From a checkpoint of a small image-text matching model.
Model: 3.5M parameters, encoder patch size [2, 2], encoder depths [5, 5, 5], fusion encoder width 128, fusion encoder norm layernorm, fusion encoder activation relu.
Data: trained on procedural textures in two colours, tilted and lit, 195000 training examples, 6.8 epochs.
Rows from block 10 of the image encoder of a small image-text matching model, named by matrix and row number. Rows with one number belong to one neuron. Each number is 200 + 30 x the weight over its row's rms, rounded and kept within 0 to 999. All counts start at 0.
After each neuron's rows are labels from the 100 images, of 14848, where the neuron reaches its highest value: "patch colour" is the nearest of a few named colours to the mean colour under the peak; "top examples" is what is common among them. Only what is clearly more common there than usual is listed. The data: procedural textures in two colours, tilted and lit. In brackets: how many of the 100, against the usual share in percent.
# fc1: MLP up (encoder.blocks.10.mlp.fc1.weight, 384x192), inputs 0-95
# fc2: MLP down (encoder.blocks.10.mlp.fc2.weight, 192x384, transposed), outputs 0-95

fc1.137,224,204,220,147,186,172,206,168,136,220,163,152,206,207,230,184,177,200,176,199,162,209,198,215,192,197,215,166,237,206,167,234,182,225,216,207,202,239,212,222,175,200,194,202,236,213,200,154,251,184,184,208,157,259,197,204,197,120,162,187,235,202,220,218,251,186,231,194,228,208,190,184,173,154,187,214,179,210,153,217,218,224,192,191,265,214,140,205,211,259,219,237,138,223,213,266
fc2.137,197,209,203,219,188,172,178,258,236,218,228,189,212,202,204,233,142,218,242,257,212,183,168,169,268,198,199,197,131,239,170,190,250,189,201,208,265,221,242,254,177,199,173,208,172,167,167,225,170,149,192,165,196,154,226,174,140,238,209,208,165,205,199,160,185,184,142,211,148,189,192,189,209,218,195,184,169,196,187,239,208,206,198,197,171,189,247,189,203,153,206,174,181,182,220,196
patch colour: blue (35 vs 6.1)
top examples: blue (89 vs 16.5); ground colour: blue (61 vs 8.3); pattern colour: blue (28 vs 8.2)

fc1.355,207,192,195,255,208,203,244,202,200,162,228,186,186,215,131,140,183,220,195,174,202,181,162,240,251,200,233,226,185,212,138,166,194,180,170,239,216,229,175,200,215,187,173,169,245,173,233,164,207,234,193,195,217,180,186,212,205,233,213,168,255,188,217,208,200,203,205,167,211,143,217,180,228,226,218,238,284,203,183,229,198,165,228,234,196,193,167,215,204,242,163,152,166,173,198,173
fc2.355,186,163,212,214,207,186,191,218,175,159,225,185,183,206,189,189,150,218,231,217,179,209,172,234,200,195,169,256,164,271,201,184,171,178,196,205,205,163,230,201,219,206,235,191,166,215,173,210,206,201,174,206,211,191,176,207,236,190,238,198,248,188,193,232,200,250,192,182,253,197,168,198,195,194,223,212,151,175,204,217,239,230,218,157,130,206,108,231,232,222,218,207,178,218,181,195
patch colour: grey (70 vs 25.4)
top examples: blue (54 vs 16.5); orange (45 vs 17.1); yellow (37 vs 16.9); pattern colour: blue (27 vs 8.2)

fc1.67,158,172,168,170,142,246,204,203,217,198,217,207,197,173,188,190,199,161,228,186,172,167,197,222,175,236,207,188,163,244,192,250,224,202,236,225,215,209,190,224,198,205,197,189,172,195,195,186,242,149,228,211,240,259,197,147,178,146,229,251,235,217,231,168,212,158,224,199,218,181,201,223,160,238,244,252,225,197,150,162,166,263,255,207,209,196,146,212,177,138,155,210,168,153,146,183
fc2.67,214,234,140,231,204,149,187,203,205,154,215,215,194,203,240,199,223,239,252,267,187,260,197,198,240,170,156,181,171,145,221,208,198,192,175,233,161,177,217,234,182,220,186,191,261,188,233,214,182,193,148,185,200,141,200,188,180,234,171,177,151,220,160,216,207,242,169,164,245,242,198,196,181,177,196,185,229,237,189,237,211,195,192,231,158,214,200,213,205,240,252,215,183,252,265,223
patch colour: grey (58 vs 25.4)
top examples: blue (57 vs 16.5); orange (39 vs 17.1); pattern colour: blue (33 vs 8.2)

fc1.69,186,207,199,135,212,199,248,194,173,166,172,142,200,205,229,153,148,220,228,168,177,218,200,212,189,210,194,196,176,258,171,167,191,210,177,166,164,229,171,177,181,184,192,226,186,166,211,175,224,233,188,201,238,236,217,226,234,161,210,193,187,220,168,230,166,161,230,233,195,243,209,234,194,228,232,181,163,224,175,227,179,227,213,198,186,223,177,179,233,221,212,178,216,194,189,223
fc2.69,271,246,203,226,151,158,200,213,179,215,209,196,160,202,195,204,240,234,250,197,252,183,197,255,224,194,242,154,182,204,177,158,171,244,209,191,234,240,176,213,164,177,203,198,178,188,189,231,244,189,219,203,200,219,221,236,178,214,191,184,198,188,219,171,196,182,201,259,211,218,174,193,229,214,156,259,209,217,237,211,198,187,233,155,205,211,210,199,192,229,198,199,234,186,199,165
patch colour: orange (38 vs 6.7)
top examples: orange (68 vs 17.1); ground colour: orange (40 vs 8.3); grey (38 vs 16.6); pattern colour: orange (28 vs 8.8)

fc1.165,250,144,204,224,183,198,214,293,170,198,234,179,195,235,185,206,218,174,254,213,239,164,200,209,176,199,215,196,208,156,187,235,230,218,194,170,187,205,233,166,190,149,180,159,199,197,187,193,240,186,156,251,225,196,241,200,239,218,184,170,115,128,182,223,178,150,206,270,202,197,221,215,244,166,182,234,211,219,185,194,173,289,176,155,192,151,248,204,219,157,221,210,190,228,228,260
fc2.165,269,185,227,191,219,208,213,229,203,218,242,148,184,210,190,185,212,192,191,151,208,243,188,147,215,184,226,245,186,230,246,216,230,199,178,173,199,227,183,181,239,228,178,234,171,190,198,189,157,193,176,184,199,177,223,167,188,172,214,173,138,177,205,193,213,177,236,187,215,193,188,205,215,235,197,198,193,203,203,159,189,195,199,166,175,179,146,226,181,183,200,183,210,194,150,207
patch colour: brown (47 vs 21.6)
top examples: orange (57 vs 17.1); blue (42 vs 16.5); black (38 vs 17.1); pattern colour: orange (29 vs 8.8)

fc1.110,256,227,238,169,207,232,218,176,141,251,171,237,227,166,197,204,224,77,199,192,227,150,221,133,191,208,190,227,221,238,218,248,176,206,157,191,200,233,234,175,239,178,198,194,212,180,196,217,201,180,184,205,171,183,224,175,175,198,200,189,216,232,206,253,196,163,227,242,185,221,198,180,211,205,181,169,209,194,154,160,220,204,180,199,211,196,203,185,228,182,215,175,170,217,127,208
fc2.110,213,195,261,180,195,164,253,207,197,242,208,216,177,174,228,193,154,204,241,131,220,195,194,141,199,246,130,196,170,251,237,244,208,186,208,212,151,238,207,170,178,210,238,180,210,201,228,212,230,182,184,196,163,173,172,169,219,153,148,186,226,274,232,224,210,248,192,187,208,242,241,161,233,254,184,170,189,217,169,188,181,182,200,255,213,143,201,168,209,172,214,192,143,179,217,181
patch colour: brown (45 vs 21.6)
top examples: yellow (59 vs 16.9); orange (39 vs 17.1); green (38 vs 16.9); ground colour: yellow (36 vs 8.3)

fc1.204,196,209,174,186,221,215,173,227,247,208,157,210,174,138,197,173,152,164,216,191,218,210,135,167,144,172,190,261,206,199,230,173,219,256,205,258,202,185,201,235,209,203,247,178,179,136,263,258,218,160,233,187,222,224,188,175,184,265,193,216,184,170,197,159,214,167,216,167,251,201,170,213,212,223,216,229,236,236,186,231,173,175,157,196,219,236,211,199,180,182,210,214,197,214,244,251
fc2.204,179,147,227,190,242,304,195,188,174,173,151,173,219,223,185,246,220,226,193,213,176,180,249,214,189,202,216,231,231,176,221,174,222,194,180,190,181,213,227,185,196,203,252,208,199,205,226,158,233,181,215,230,209,221,182,186,233,209,185,148,153,146,235,154,202,203,178,255,197,151,171,155,188,191,171,197,230,189,203,216,181,193,170,214,194,215,207,148,182,140,192,242,265,218,218,199
patch colour: grey (63 vs 25.4)
top examples: blue (42 vs 16.5); orange (36 vs 17.1)

fc1.136,230,200,210,244,201,250,202,202,175,270,167,195,133,130,150,183,161,250,172,199,187,191,225,179,175,227,183,175,192,185,156,152,208,186,218,202,174,176,193,216,156,227,208,229,170,181,174,228,185,206,233,227,188,278,150,216,134,202,215,157,248,164,200,253,201,220,212,269,194,190,200,153,188,170,142,179,190,167,190,164,234,233,218,213,168,217,242,167,204,246,223,192,185,228,187,207
fc2.136,196,199,160,188,206,209,214,190,217,171,238,150,272,210,192,201,209,134,225,236,249,166,185,251,129,198,210,187,217,231,156,228,209,179,195,178,159,187,197,158,162,186,242,207,152,214,241,181,203,183,207,197,207,178,218,227,227,216,189,222,184,213,211,205,199,168,155,199,183,252,221,232,221,202,236,235,231,222,231,220,255,157,205,230,219,168,187,207,171,173,179,182,250,189,178,145
patch colour: purple (28 vs 7.1)
top examples: blue (58 vs 16.5); purple (39 vs 16.6); ground colour: blue (35 vs 8.3); ground colour: purple (29 vs 8.5)

fc1.15,248,181,202,156,150,234,159,214,211,255,183,234,225,235,234,241,208,200,203,208,192,210,169,217,197,207,190,212,214,208,204,191,196,190,165,227,255,243,160,188,251,212,172,217,208,215,211,192,219,227,170,248,225,161,259,209,170,234,173,168,199,228,193,214,182,244,209,264,211,200,151,203,185,181,208,264,245,186,160,236,191,195,163,226,240,216,225,163,248,231,220,170,182,189,202,200
fc2.15,210,226,163,225,220,228,216,191,215,181,180,206,192,219,160,213,222,200,209,253,180,240,193,193,223,203,219,169,254,170,164,166,215,214,232,246,216,189,201,163,261,241,218,147,196,205,213,169,177,249,156,167,223,212,168,209,186,183,181,181,164,167,256,262,155,180,204,132,146,177,184,180,198,187,212,259,245,211,221,222,206,230,185,187,193,184,221,218,162,242,217,192,179,214,211,219
patch colour: grey (77 vs 25.4)
top examples: blue (57 vs 16.5); yellow (40 vs 16.9); orange (38 vs 17.1); ground colour: blue (33 vs 8.3)